Weights of a small contrastive image-text model: 21M parameters, 195000 training examples.
Rows from block 3 of the text encoder, named by matrix and row number. Rows with one number belong to one neuron. Each number is 128 + 24 x the weight over the matrix's rms, rounded and kept within 0 to 255. All counts start at 0. Numbers have three digits each.
# gate: MLP gate (text_encoder.blocks.3.mlp.gate.weight, 1280x320), inputs 0-63
# fc1: MLP up (text_encoder.blocks.3.mlp.fc1.weight, 1280x320), inputs 0-63
# fc2: MLP down (text_encoder.blocks.3.mlp.fc2.weight, 320x1280, transposed), outputs 0-63
gate.354:111123147127116109121123153121103145099176135133130127103102143106110137115147100096143117102180101115149100120157159103133136137137103119124099124123148090144117140123123155127141084140133140
fc1.354:103099124122114113123153125120105120142110111129146139092158140129148116146158161122105170123151165111141114123105100160110111138134098138159133107138128119120144106145094118140148104137113144
fc2.354:140148128146131135141122156131132112127132148136138112120105141155140145136111108146100106097117109137114112110123124145164163121155152126110120152144116125093149137149141103140118100130139114
gate.355:151116135115115149135150137119097131112137114094178135094097177112137122128112121083165143133147134067162100121155110159171171116163105121164120126119182121108112142150133161116159128114162143
fc1.355:143104141114121120124162144114109172109137161148169141093165123107105109150117115091134132100110130121164123157108117162143138141154101117163144137132101107117089126128087135133115117120142097
fc2.355:145112110128099142096194115074077085090150133121160146117110130149152135119092122134157174125148138128121124123155104152186164115170119132112175141118176100127150183145155106082140128106150087
gate.356:125080172143116092211154119147145135097183114175123093095139101100129113117155103175120127136174090093150166108096181119123138151119108147113164150120157088116142146124149136151134094161146135
fc1.356:117135181153082084144130103156107138136122108120115116094151074114185150162178129159104113141177078096145154096096131141135154141102101146113108129110143130121122108117140121133136086149090151
fc2.356:125105129150119074111101141124124173100158135167131118122119089116134127136123137119129116161096096105144152152113122124142096110163098132135126141107136112134107127156116126131141124132162154
gate.357:136097147147152129125135143162111148146144096146136126092094153150125129110094128120140125121133119158087134126159105110115133154119147144148119098145121106131101162134162118161157156148146110
fc1.357:103126128148101121137118114153159098100119111121104132127149116121119142135165122101140150149117111145154124165096123097105116144144157145088094160148122130115162143134111092108156136116137164
fc2.357:118086101140125112091138131158109148128140105137123097112138141109123094121122164105174130125150129130143135133122116131123109144110122158154180117113130100161096125150105133125111158093100143
gate.358:185132139123061137157153071150086104147148119073197169131138182146168139111102117131181167119121143144106117127128115092111144139145136210198150140129188144124108148101110156096116074096117105
fc1.358:126117131107121114129116145126123114131160147133167116119140157092084153119162144080144132104157112079118131129125153182144115125086154106134084107101110142118119139097122148136139148124082138
fc2.358:078112124098140085136120127066161136074111125134112161142128097127118110106109117098145133140153136134180122132121129154183080128121151099104153085098110102184114118173134107114151157120085087
gate.359:120123111102141127142103100148111147153108144140109129148148131135129111100104164132128129132130116155109107124116114110139116134154104138160152112157113098141143098131131148139123129129129147
fc1.359:109111128091132124135111135127112142114134121118118118132127101145118139135107128100111122126133137143152107129137130127112153106124128135101118087117136107129127111125119125138117135142135143
fc2.359:132131113130116129136129126125123139115128127130129141131141139124132121128122126121117139122126142130132134124124127122124134129150124137123139125117137130123124134117125129126131104120128120
gate.360:148127126099163091133116108108137174141131132141113122106119108150145104109132139163161156155142103138131128154094166133102120108116107126132106155120128087164090129153103128134174128110102113
fc1.360:107174094116105138113108143146098139116132170145135150122145133131190137122132148155118118133079086137139104126114167140140077088108111111152116160113091130143119101136147139153116096150099096
fc2.360:097199176137131116164109143148142147139159139112108094125152163124143107133147126159079119099114116153112163099114133157088135153113105100115091126155109158123116116158097159137083127139098172
gate.361:175102136105130114153153149145153149116123136098164092101177162103102103082164113095151175152114129081125111106133142131103153116121075111153151103138157133126122106101116171116134108141086133
fc1.361:112117153122156114082155114130120146138148153147102147096090132128130166144164137155101079127137117108119137106144138160127111135111110140132174119128145094157131116118153139101127133117133141
fc2.361:130107132145127104121134129134112119110123121139134133111109116130120129152128137120174122132137130124129130131128118131154135112158116138125128148146146131128127139137142110134144130129156144
gate.362:167100156128127106175112093168131144114112140152108143085142124094156122156163145151112146149133073089136136106125143131149118140104098115112101128133166117087148104100137127102152105153155172
fc1.362:105139131167141153089155170154106130121114094088169174139128152130074101124084109127145143130100121179113096145171099113091118130124154111149167116151083104141144086146129107086074116095086143
fc2.362:171151088117137190144147117114125072161083130134127174136139169151154144139101126165124161100143147148116103106114139118127189152122164144143152118138112157078162121098130114109109092123110074
gate.363:156110113143105128140142138129123119101126135122129114127147107113111142120160122136131115116111147107143119150120134146098114103106142104114128119130131118149147117145147145107156156105164131
fc1.363:151114108110146153155127152148137138119088154136112135109130107143160147098095141156150128134140133117154133143141109104129098157116109111109159106090140141127149110093099114158138109112096121
fc2.363:126141149132125126139124129128128124125134133130127132129130136130126132133131122130102140120128136131125133124128129139120135131133134125117113128135119133117133127127127127135121123130124129
gate.364:194149124107082145152144149134116112159120146111120083158102139133152162093115150167143126153140112102122126154107138107152126104123165135139118142096168123121160181117150133108165069101148140
fc1.364:094124124126105161105106154163173174136111110115141126093108104120108171161155089125093147168147128126132167113111138128110112113097150169121130107137130112118118104093133153107158084116123148
fc2.364:114081161170135108123137114123122127096149133143140146091121118098137127166144149132162091122168097084164129099131130183174135127127101118125124130137150136125123133147135131111139125146143147
gate.365:211098147125091104155174140126127153143154151134147097139133127090142127126164126145148155121134075060118125131111213135091159118106125146173107113109163137109139119130151148110130093129133160
fc1.365:111094107141143160103097145138160148142148105093108163118166154130076157171162130114094093070166124124127177063162120111104155182139143179097117072170090170114101109057138138116105119156117144
fc2.365:138086100146139127108155106138110082113114111169141125100100116130126124160115150126169118136145109114144137129106124126172150120138129148144163156145173130115149138132148088132150133125172133
gate.366:121123111133127131128137165118149166130130126157122152135145128129119114138141106105148090099174135141157129108152149095136136124124119153099145111154126130138077099107111118147137144135139103
fc1.366:148142091109103138108125120151110107145144133100131153153087161145160109136134102118142139147112179145105098123162103092151147161108169141163153118126073117142156101150085135112133097109111116
fc2.366:114142140125131117123126136091130121082150156173138113091118114137149160143153101143099090137135118118169160126145143137150107121145116123076103124107132104126164154139145105103158131172167097
gate.367:169157113092102102158109115158142180110118127151161134138136134107111122120096100156164133134147095123118121127090145135124105143141079111159109129130168134138095133147138130095169142112105112
fc1.367:144103101127132088108117122099147091125133111142128134144107103120130153111127105125102122129151151117134136123140152164166116102139160092128122122110149110113121121156173117141168138155119149
fc2.367:144136124144130116127115119121132140135120091132110154105132146088123089145123148127125138121131098140106154088117147149109146139114119154124142119147107144149083122103119118165091137129099123
gate.368:126109190120081135133115061143102087110140154127129098109148114110132154120163170131096165136133129099154154124127141172109117101110082080146117149084156120099171117161170188141093094164123150
fc1.368:122137167128096053117161138138119128134187098116199073167108168084102147133170164099140174156108111114133058165171131164109177167154130106140084160115163104102153127135112186140105136119141127
fc2.368:109146108143219176100075204167154181169109109135058152062146174149117121163115124148059083074162095156125219091076114117100084174080107146154221091176035176133055099124077089145074145151013151
gate.369:116104149125115147137152139105133136129163117122130109149115165121151137143152103140176143126123136100113090141123141123121126122121149106130128150110177073123146161156130181102132142087118103
fc1.369:181108128127094133158124128103119145141157120128154103106137139143121164131134150161164109152159108125137140128132146103109164121172107106157125141090167128132144120135145143093146126096137103
fc2.369:115159154109116106145119128126137145127135150132123088128135148113142137113153095135106092096148123156151147123148132135119107132126133112083113115101122116150140146114123154132127134139137124
gate.370:155094121107148130144175143121142119134128121097140092142156144134107103142135139109155141115126138142151118134124166097137139143143127149133124125161139150135101138133161130097131140113158118
fc1.370:107095116160105142126152143113091077148103144119154128123082118175133132152094109093087117136102159114127134091183124133153099114155113162100172132143134135139160129094113125134087126119109113
fc2.370:130095079164155138093158157175126123167085085159155119127096142144091098178098145084163106093132144122137087138073095097138146122109157160166198168150141165117102105095105099154154127102147157
gate.371:109090100133109119124123152119119165159154112136116109097167142102092140121120137085136103166124097110120160127173149121149083129143071161130132117160148141132105133097137151131140116116123166
fc1.371:144123151171112102108109163083146134115124127128135136127095090077097126159166154128117120192129103140147168117156150124137116116148125136141104146136178100145105119139169117142187115117125137
fc2.371:138139137142130136109138102095100092089138195123162098132090112148138147148126102164141116127102101146135108113161108136183140096170178121082126125140132133123175167117177076120133143125210074
gate.372:170104111079114073109184081103142128154172103157100103121103110096169133103109105130166160138152077122158084156092211145077105106062115123169085157101162056147111194167153132119178125173118147
fc1.372:082140146184130103150066136150132118093116090127074136059207100080109107182177166134120091121162077137124161075140135140106129180105051170079093101182155180167108069136115120151026144141131166
fc2.372:098142159117093087128148056051127109065103148175117079144084057126168089122132152098158116190084098110167124171152120130165066072152111062099089174102182096147199178168223061140180145113184122
gate.373:112130144138096151121138104125117117121153129146102110138127124106129098106116141118159136147146110099128135140125108120125108118123135134130133115117169129095119106118148117116111113144149112
fc1.373:143132137146146152111119167104152105156120097103154101125135112113144143129123141145135121140157139136129124126107112091147129100154157099103100115138112161145133152104158141116116155119127116
fc2.373:135131122130123124127126130110126114117131132141130131129126128130140132128122127143120135129121128127122131128128132129152135124153129131125121130125128128120135130127130122139128119130137124
gate.374:159144158156120113116149134141146116154094089143128107113133125091137096094165137121110149113130098150159116116108156123118104129092129102166111152119124108126114138115115142124094096123130125
fc1.374:151129123158158143136115144145136104103098146156148158106110151144100145135122087124129156141123115121120108141170141131109097136092155148157141094147145099137159116099133140153136110137108146
fc2.374:132134128125123110141124121124127123128122126127124120151135125125120131121128124113119142127124138137125118134141126122109124123123136124122115126127125128128135128124133126144131145130132129
gate.375:152086102131150129091178130138128158164107089135144105122106161152081106116094125137144152103141157147136110161114131128108131133093149149153112151120150107133129142161167130147120107089109094
fc1.375:108119129128143104139147096129139104107117145157122152142103133110109112128137110139160153129110127151137163139121130149092131153136146131135099107131104115143126124138137101162140135135131132
fc2.375:148096116130109153104134122129103108137141146141146145147128118151146159114121137148136129140126139107120120151147106123149138116147123138138145120115134109113155119116119115112134120133147118
gate.376:165105116111129142131133154123105135154168121118170111171124115150101081087096124098142148151094123134090097117148146137131138138127123112176133132128145088165115163146139165090128130110095113
fc1.376:161153143153125127161132105091129127090095146148155149153139117114149096169139130153147147132095128095106128139123153167192142108186110145114152157100131130090143142146111138130113089154126155
fc2.376:138131106147132159118101126110126117124155121140143167105144138134136127151124148155122134115112128106094166132119124143141147107150103167144114111127102169093109110106111099146101132113102142
gate.377:131083115137124082093180159102099158106155109112113137117091110084124122127119144106169143127184136101146098134137131144145097124081112105147173114109177095139124179159114115073169156091122120
fc1.377:160085125113107120142134120128108151098144111091133091111126145121176135130130098118165174115146147091184112161132153173144138122156108115144135154088201109152141142139155180117174136099142109
fc2.377:131183148122083119174147086079104094104143162138140127163118115171155137130109119152107164126104129160136108149131100172140146113173141079075098150121134116106169162160166106131124086123134109
gate.378:145096126100106121134150113124119174093164152123157126134095116121140158146126115117185119148135141098197128133140117147150138154136141106150130146089141112135129143127142147123151100097122129
fc1.378:159098158111105118140131127136135135139130112133164139123116146125140134123116159113183134136108110102166127155100156172176103118141099100193167125103137103113130126158157157113140116108143100
fc2.378:127165168132087111154112120078112104091160145108131160147143123137143125117116137145134175134108138160113142129180093172138137120180121104069106097147107122125133149158129138114107129115114146
gate.379:138153117114163095119145127115158180142152084130102120148150080081128091096097134106173143185120089145159084171149180075127067135052096110199134138128189062168106132160112119121159122091113136
fc1.379:111130182138141099142090170100111083140132127094110159130177157092110149155184147117094116084138105098161207114114072141150130117150083121136154077165142167123131067114112103144112107118146158
fc2.379:127140172096116128129153088091120095137116160142105100158099062147167133092134124143128131181117126136161107184155115130168092096130136064108099140101152089144209135173182113104165126138148092
gate.380:087149163140118124167099144129172155160109097139113107129114121112084130100163113074134084108136150093163153124178134108147094122110119138136142112110139122171071108138121129101156169130090152
fc1.380:151114095092136169108132142109122091107114120097167113110105110157142110141099136117145151119106157157097142151132112139127155131168159153151172164127129119118131154098164134111088108123123090
fc2.380:142115108120148139113098105140134097160075168166097110122157120130147140153133108159103117114160119151142135095136163105081140134116139134095124080110109151119144097086133070155113127184116109
gate.381:102156097121165132124151102127158182123111091181116113105124171114129121159116121147116135140117131114119091126105119109098167160128143133145120129167142092144083161125077130120143098152142127
fc1.381:100130169146170141086107114119101095125087139108121108167152089110098112154143166140116133179106115153134138107156122138092106120129104121132130137135134148165130132153152130141114184090162128
fc2.381:093132190154149096187130141120148121133136147116119115086152153100120101163189133115147114121156103148149118092177167198114154150104153116096080088181140129146130125111132156107088136159115152
gate.382:099136158139114097143133117132144126153131159117114123136129129154135135110129156083126155142132147165131090149142108152090108155101107126104139115092156116127124100166118144121154120123113160
fc1.382:133140108085127145103104135125133117135106139127146098174124139109141087144084164167124154102126129163156088159070133140136121159143124132112131142103104148160142145133143115122106152141087139
fc2.382:115118159131130119127109146150131149159142126111118153116145127107121133115147122104115136128134142122130158117147136131114114144119116125128136099127127120143100119126094153110139134124125140
gate.383:100113125154145116157128180102136137090136100089136122102139169070128156150163136102157109108169135088160114153134130143159119120118105128156096117113149088128105138168120139142126159097152169
fc1.383:134137131121136131149130120173166108134076132160116104132151136155135150163140126188111093082150102122134130137110147087119153171135149155138134104128106165064102105078092129154142152164134129
fc2.383:110110142121140103144114097131185158126149102105120171118163104071113110116159135074124150130080159086096138126174161122129096096117149176166080121101119114143091105130113178117147146125131140
gate.384:229185110109095099177133085150105127128116187107169112174070087161129160120095118234153190172132091142133111172107111077094174117164134157142143178144170101076158149105107102123165038096155104
fc1.384:101132174094119138156187112074136133124161100099189129190130110138128082053072172121162170153084154138102054208136144184166101082119179063153128140106101060129175134170173172091104113067111130
fc2.384:166231136118090183152060146161109110183121147118135168204115132178129154093109093181034180131059144161063106172128078084094168122179158119149071155137081173038163095097101140155106076112151101
gate.385:151105151128146149164125144158171140135144095120141151163109091167098106127111117155114134140151156111144078124094132102087126136075095144172124146145144111136107096116109117137135139104133120
fc1.385:124119124134124087120116125112123155090131120120104130127116135124136140142154106115101129147140127131126125128183171130104086101133128128129119128091120111131157149106113133151109132152120124
fc2.385:133128107119118165128134123123127133125142130118141162122134140142134148126123115118123133115137148116137137129131116135126123130131120138124147130112113128124123133109123129102126122118100103
gate.386:125090144162128102169154158132182174107177053127141108098185157077119100147153113144139167145168085108124110135108130108072148175099109146120099097138166092130084159125107148132126094114139135
fc1.386:132145054094156192159087158166141099140097143108149125151168128154144170136075093124099112100135153146122093128110179123147153121143157160133163096115103113122117147102131154100113136128158081
fc2.386:115144133118140129130124126149142152150122116121103126140142128121122103122132136110111120130127120138129123131111140131094107131086118119136124137122108129140109116134125137123117149127082142
gate.387:090125150100131120129145097148109132150123144141114162154122111151108155104155140094135105119120127113120097142137168121115109156128131123122126139134132149115144122100131118132126138124133111
fc1.387:142103110149154162139129152145143142102107121109161095097147109139157139146141146155113138156138158106141142155147126111124164141143121148108147157139144120148133144114120116135147142114148130
fc2.387:131125139127133137128126131130128123142133133128127138107125124133133137131128125142130144131136116125130140112137136135121130134117128127127132114143117130128127127123125122121123134136115116
gate.388:140134120087139113128155105178124131125134144133154145152086100171167104102104128147120138142119150172106081165117097101102151122128102114126124187119133138101160129139112115132140103140137129
fc1.388:093143153148172103156122140104138143127076114170139156072158119097103145135159155149091127095170114111157160127138099111104157155149088127129073110167090181097126092088136101173117096150119166
fc2.388:105088121130147101125171136122143140101127122130133128111095113140127107144111138116174088150134116125164088130105133156156135115124136132134148169134147091155116144184169105115137128132124122
gate.389:114101151150099147141140111113107218131192137134107097065194159124085136098157109126157087097219110119185160102106158115055119184060093106140113073114181103177087146060150131150130145127072159
fc1.389:109135134171124115097136169142140126110106106095161120092141151101068102140129144102103085095166091167092111085136125103097131157102126142133155149169110153124116093129135116107073164100113122
fc2.389:164080116150054158156197111083083126114216110101184182111178189090169181107126096143129243099154190036135172103184143134161201198172151167153182095137175100078087194111044203080167008102205060
gate.390:093124130111130119154115133125166153132155085098145123132132093116111111115123158115143090121131115121106135122136171134112092118067097145153130147139147135148095105129105141103153140140094163
fc1.390:147113125138152146103144145107130144100169119155124112105144153148103117147150110118101104115131119082130110106153121162151153164157117162091102139101134107104100138096112088148147138170132143
fc2.390:126101123157132151106137127161130115153110104117130154130124141112114116142128141087141136105138127134129127110134119130131129131104132149151153131157141146133106107103100150131112149110121142
gate.391:122143148099140096137147153087102141152142111131151128147150108151115121117145122091127129108103163120122150158150120126149115107151139158106133127134136142124141124121110144122132147147123110
fc1.391:132123134122113115129138158118135130150126087104102135120167150108133164097146111118093120111091120124109105129138109127144108142141118116130110115100109143119106111106108131138162141140138153
fc2.391:115127137138126139118128133126124130119144135127131133115124136126137127135130124134123134126127126127121143111128125139144138131130121130121136119129125129136132129123116138129117128127127111
gate.392:103131121119123101138118111127132110112131122122136139101153133120156098164133138145133167134116150136133150109096116138098152143163135176096129097141129141132134106106097120136155083109127124
fc1.392:153115104141172147082100119127120124098092173112116138119137113117135129105112150128126104134132089122123133114111148126140149153150137160129175152145133107140145140101127125091146155102146100
fc2.392:153104132120109160120143137139109109170152149139130158133149119146148163114125115145098159142135142113137156135160118113139137136140128144129145100122146112109124116102104126105126106144154111
gate.393:103137156126085121169115071142138094137129161103100187137173088100113089133107161087114141134105147127163146142157111132085094161079120112163138133138136129134115094116150132062123094132130117
fc1.393:108140132082155125134146100104172118145093156127063122129120091106120080092112137134074131103125118112114132141096137139108114125123117089100136121062097101104152079127111108113088134118122161
fc2.393:119137151145105098112060151115117100144129132144101106173192131082120146120164117106064104114119171137117162126154101113134109113149102130064099077108122148129138094082105146167151140139157161
gate.394:124083113121144151144123114102133154125115127103163148139117119146138146103101138123156107104147171120133103117103140141137119098136126113163117165104111118168126153144129149125124119101126083
fc1.394:134110151138083150130107136114087129136153148118111170100125156102109160133108153097129158125128162097122163113154140141130142173135105116118152086142128128106100102136119125138108116115096119
fc2.394:105123142125141118126119135122146146105140137104141104117135113119109128127143112103126093116138102141135135114144148152135106118104130120107138119128107126167120146129134130125110155135111114
gate.395:137125131114153144154124106143147157122120118164154136102114101142107144136114149137109091121118117142137139108121128123142125151127161143098121146142096161156127145090102103154153135158116130
fc1.395:107145134130118132139126143110161092143123102108134098106097098162115099092100113150105146145110087122132092156109153108150101100101125118123142120132104131108149132121126098137154140113150130
fc2.395:136112118128130135132134138142127112119121134126149120139116116140121131130121123127142117127130128135127107136133120132138129120129136123128113128139142127129153134133144115127130137133127138
gate.396:148105118161080159179127127101153121120158131102155155083136127130121159151138094110153125098154131105158118131161158166156110125165130114124121108109160099104134165139148132134119101119168153
fc1.396:162136099096141147158114113174121103116122124127116112108141115114129155151103131155139151095153109148128119125087146136120131152109134121157154130131152173130177097096122142103168109119130143
fc2.396:111112100121151115128128157138165136140119119113128114147129130126107115093124113077113126114115139158112120124137156122137109117117159125134137107116110114175110126152114152120109181123116129
gate.397:147141126133120115105142102105130137117124117115125102094141095129140112120144097138145137121152139127127146152139151121118161107148144119155136112150113112132153129119147105166133133122151145
fc1.397:126114130127124128092132156100126119129121143131141115115148142139100098112141131111124114150095123133138124110134119109119126125124120136129119150094135098155117147150122143121146128127130130
fc2.397:134125116132123150104123131130113117152133126131131128135151131144152126124110130139116173133133134133102132140124117124132128141138112129136140114134114125112135125129108133108102130116117125
gate.398:115109115159110128120116133129110127100145132121117119075136153132079142127122142150144139091172090127124140137127119101123145145098157151128117096177087133151089118087160087124121145122103106
fc1.398:141112111136129131146101166135114145138148135123180154083157138145102124157142145133146089113108127112142173123115096185135116148134136109143127138166066148107110103127100106183107112140127155
fc2.398:113154159126102140149120113132132126138142141138118148156149141109142139124140111131083142129101160134148152142140123107113122148154114118122114110115153141106148121118091172111146103124169137
gate.399:125114172120117074155131098062127165090178114139141128087126096074151159150172143111159141150172083072139151120159124160172105101120088114107128109132146122129155145107106148112137115120140119
fc1.399:122128102106138134127154123168078129159092154141113158139086148173170106140078175148105126105094131153074099164097112150111133155106143130136150178123081134119172142148120077135100109111105105
fc2.399:075184150124138105176161133115166170108085081141090138105126156089105068159151154079140101106140116132168121114092156140102086145090104129132117153113132150160113121149147139113113136106080157
gate.400:141081141123136121176161120138150190126180120115165098121111137088153113139112130099177133137127119079134156137098134105106111168111103159174125112088140129137113157136144151150134095134108108
fc1.400:123119135102137104110137128129089129132130135120138159160105116150159122093114097102175139123146147129139137154146097141191145116159134083123139134101172124106153152177132136119130090133111120
fc2.400:130135139124125123135124134104134102100129139125125127133116112131131140119127121133142138132125132127133116136142143146150124116133137115109120111124133123128140134140150119128128132122128106
gate.401:144133125134155175145126146130145156160132107146128179103129126109103129091083142136146153152111113129102121122100159105108119121136114143148171093121155151124095133137146129122129142134102119
fc1.401:163100125127108140118119149144100112119168100108167131106150140123148170106117106146168174156113148130109140119149127124161132147147102174124146102141120135107113129110134146126126143131145139
fc2.401:126150150112137116119127112143132171149133097121110107122121126122125090117138144118134110143120111130132129157103136133103083125105106125133140165122115115147103136154124138127128138122106157
gate.402:144133134121130098164094109141159145135113099123084154135146149093154137151118121145109128136136135127146102138117125097091094167120134138123134117102127112109112127139135136107172120151121131
fc1.402:149124127113115162135149127109114099098142144125104174152131125103146142131131151093107147111132137112117110138144158126154140148152143122161150111141159101105149129113112151121144101142098114
fc2.402:134099095141134141124136144151126124128116120130138128121114138123116127135122130112142119111136121128135115127121133133150142127122154145146147134121129124130107127116122125145121121124129119
gate.403:106147137148126148167086150163124188144110124126130102143141117107086107108170145160107110143119102136104124098127127133116091154104127139145077093114144114114113116079135137143173119135141153
fc1.403:115103100145100120129141135145094148101151104092189101127133103119121119129151110097146157107143121114134100155131159157111148116152123151129150143162165111126131170150152121150075133097130146
fc2.403:140115118157146101129116165158146145112132096125146113126109158115094116153119111105142127080130114128109105125096146143131164127126174154139091137161124149119106133140095140168111139113118177
gate.404:154168109128144119140143109098111120124128166137149128105140126147123136129100091128162156114132123141137122132087141098106132129132138134121089171102116103094120149140120116129115119119153116
fc1.404:115125156137114107119149133159141122099149121171162110120118124143177161134116150130130128130112098111135130179124136122148154116172158115099099101086163103090170147151125111128112123154144107
fc2.404:115144151108082132147152095077126160124163120092112131136160131098148128087164114112124119134143167117151153135191111152147079136128076115101155097079137102163117174135117144083159126112124099
gate.405:131090159130148082127124114141156169130122152143155129102143162098101099157122091151151111138111131157097103128131131084130126109127163147099126143145125110149143144120099154121157130136147098
fc1.405:117166159106141103137142151089144115122113114130097180102119116127143103149121103100093100144115140129123158167158139137125107154148122136107133113150112145135136134158111152112113135109116153
fc2.405:131110119126144130116152098111133080114124171120134117114131098130130139139121120150139101133141087134127137101134154133145152101096137139107137114123122133141134130118177097127117135166113098
gate.406:115128160143159091095105123110156160119088132162139098124156135091127094089140124111099095102120155134143074088134129146095093156056113107138129109121125111188151145124114142104158160168082162
fc1.406:143118169129093137126193126094114129103151136109183130119079174165097108127122096116167141153132156157133133166159075124153172109187140094076105134095113123140104163169119122092204138104167074
fc2.406:183115065115152143120133133154130121142116122134160128125100125159124139139090105160145139127129117119119096141110159101114158126123136131158146140114145133106142141096141120126132099125127098
gate.407:114119135147116120151138145094125125140149144102141149112133124147137146099127117112127128144139122099141122140126169143103112099156119162145137163125118092089100143127123147129123080115168123
fc1.407:128110096148099111166139118127162128133124117131169133116121110096111135139116097086115108102164130097129142101148109108128129120139154163153147133104122126106139117118106145130117113158131103
fc2.407:113105146139140127107131147150122144146131116113129114107127129114118145126152123123145089129152128114140127112148114147153129138113126115137153125124137110146110125139121149124137137136141117
gate.408:134083139129133112136167132137115126102158137105130130109115138115137124136098093154173151103130174112154123145111107143163175138115168114150152157128147102137142151127113102092145092108144083
fc1.408:100110095182130129095095168140133126130125136149119126101107130125116132163102096086112144074166117145158108106153129098132124162138197115135123118130142137138096162117101159145140108131194133
fc2.408:099151171116119112136135108128124158114141135096107120112148130119125093108151157107130102138140090151149142115141118154096087144093082106117138141140115110166120125164125147089105160131094150
gate.409:147124167102151080116139129119139140106163146124140119127109135131149085115143161153142142139154116150162120116086149120106130155102112137116140114099147110160115158164142137130160143135113161
fc1.409:145112117121137126120130169111091080115103099156126170092134118149124141115108124143108141123141138131137108090109104146126139140092147157165148119151154154107095136127149157125158137131114137
fc2.409:136171146116093111143109103092120110085141150151124116142142127141149136131121114165109182118129126138141140133114136151133123140141119081105103126126140135115166158164148120109127116128121124
gate.410:152111140109104140105133128098132131155121093101101136141190117132120130067125170128155137150127098137125083100161131164083128131081083160201128156138143096124104113085151134076128138111118127
fc1.410:130106166120120108127121092128120150106116069128118095134103112099134119145169137125144119170138087126144124113137125145159098120161106101081119135110151112164178183114160132173157159101145122
fc2.410:132135128165109172162121129145106098094145166139197166091119163134120177168151113162114082081137134086140169094117096153143193149154123175108127131135125162064142131079120130149114070149174124
gate.411:184120071089136183150135131135113150127122185133158118090124090157184157120105072192144113115154125109170142119120191066109151133120148118155178090106150132098146159079135098142166043114133043
fc1.411:126171119089183139087120132144158114170098068109111118187144093134093088140097192077160108156065109184112098153141127103156066102119047075148149128164109120187151111155182120091126173111057173
fc2.411:154103133128083190142154139123038103179133169156142142149194186124156249133143071190070184111172194096140169117143060073083196220164116108132123037139148154047148106043088158171150000163158061
gate.412:144125119159119102102121138119143106122123133123140156112120134132105146129167140135129111135130118119125142100112103164100158115096120144137123147158142143161098119129134099131152135129151112
fc1.412:142100113083151143149166119132129148124156128109146166152111156147136152116144134125143112148130173111152115113135109147099158108160145123121135158098146112140121119146114111106118128128136132
fc2.412:125133129128137126128129136121130113133125130133128124121112125133128132129127126135121109129130116132128125126124131132139132129125131122121125127126120127127139127131135117139126125137123119
gate.413:173154115150133136128147117131137114119111098100129128161141174123121112134142148144159160113095128104098129130094098129098124142091112119142157127131142098126159142137158155120117136119135117
fc1.413:152117117100101104099111141120089146092160157149108123164087153137136131136092122098149145130109121096122104135119100116157109112117121128157179150096131086122151195113126158129153132111158139
fc2.413:131154124142116130137111147125132095132107123100135136158131145134111137132114105121117197103116155148090114139156108108119154130152151118127104118153131142106160123131124132151118124109153131
gate.414:164128121135105128118140152141114138165123119113157132123113145149095153151090124111159117144129144148147122130159157141111151176134164120132140160154131122145098140121097125169117103085143124
fc1.414:117122143108146131117143137136155100136115177102153125170112143148138143113106115125095092110156169158128147136120088117110122116119107115079142119084107110130162141107122154113146127123105103
fc2.414:140110100129104153108139125098108118077131134128164159141106122150145136145098151096151142138094147090105109141088101123161154096167083168145176153103142121107123158132149106127134102100139108
gate.415:166134111116098132116138161144106116142130088127120130113094139112166136120099109100154116129153132159165120130124157096094117118095106143172107136104121074153145115103125131116184113114129114
fc1.415:128099113184118129158103133117124087116162144144166101122139190115107155131146094121152126105179099113166143088111172170162126120115166111112127090172138138111146170148149129157101080140130144
fc2.415:137098116120144128091161094116115110137124153139140094148105092145165128082126129147145108168130119120143086159137146123158128114120102096167148134078160066123169134134155128097170100130159093
gate.416:166117157103150122150166147144063093103165150114141100130137115126148138109080153121173143167143077089151111150134133140133116094107153080183105150099184086140166162160147138138082117099075123
fc1.416:122191081173145125095085186144126122170094130144117149109117143176087112145124101128098066135118151151118137114119126078119144138176072166080172084186052128131118137097135075166146149159164087
fc2.416:130107096119176151105132155239144130180077112131148081100113166121103149160153109146126060090173064141169111096034146085081113163051150156153153147145140179120117099101121130144097145171102155
gate.417:150106099164092123110141135085135121117122111123144147117107143155131138109086116145165111103139145154147113126139130082140095154115115125161160113151189118145139166100093164109163123139104121
fc1.417:133107113133161115112119173172170114127131129109096142094129152123118150177097143114150097112132124162103174108136116115135158115152141157127136105129122120148075107103129123132151096169136135
fc2.417:123116149130120117143149100108111129123145132114138141124118121127112124126144127120139156145129159123121111149144103142132136123128155112112100128131123104147136132137133134133141114124143107
gate.418:115134091123120103099117157152138142135107140103123132127130162119133102141098145133142104124146148152129150118145129128121149147140120152113112153131091122142110128133119102110111125119109128
fc1.418:134140125142110140137103155123140142114122127148157134148116124109102147131144106154141111109159110160140095126125139152125128153149121126153134108147138143102115135155146120113110151102162110
fc2.418:127134107130127123133128125117128122115118133132130121144121131137124127129121121116127141119123143138120109133123127125131126122132139128122118127126129129130150131129131124124127134122127115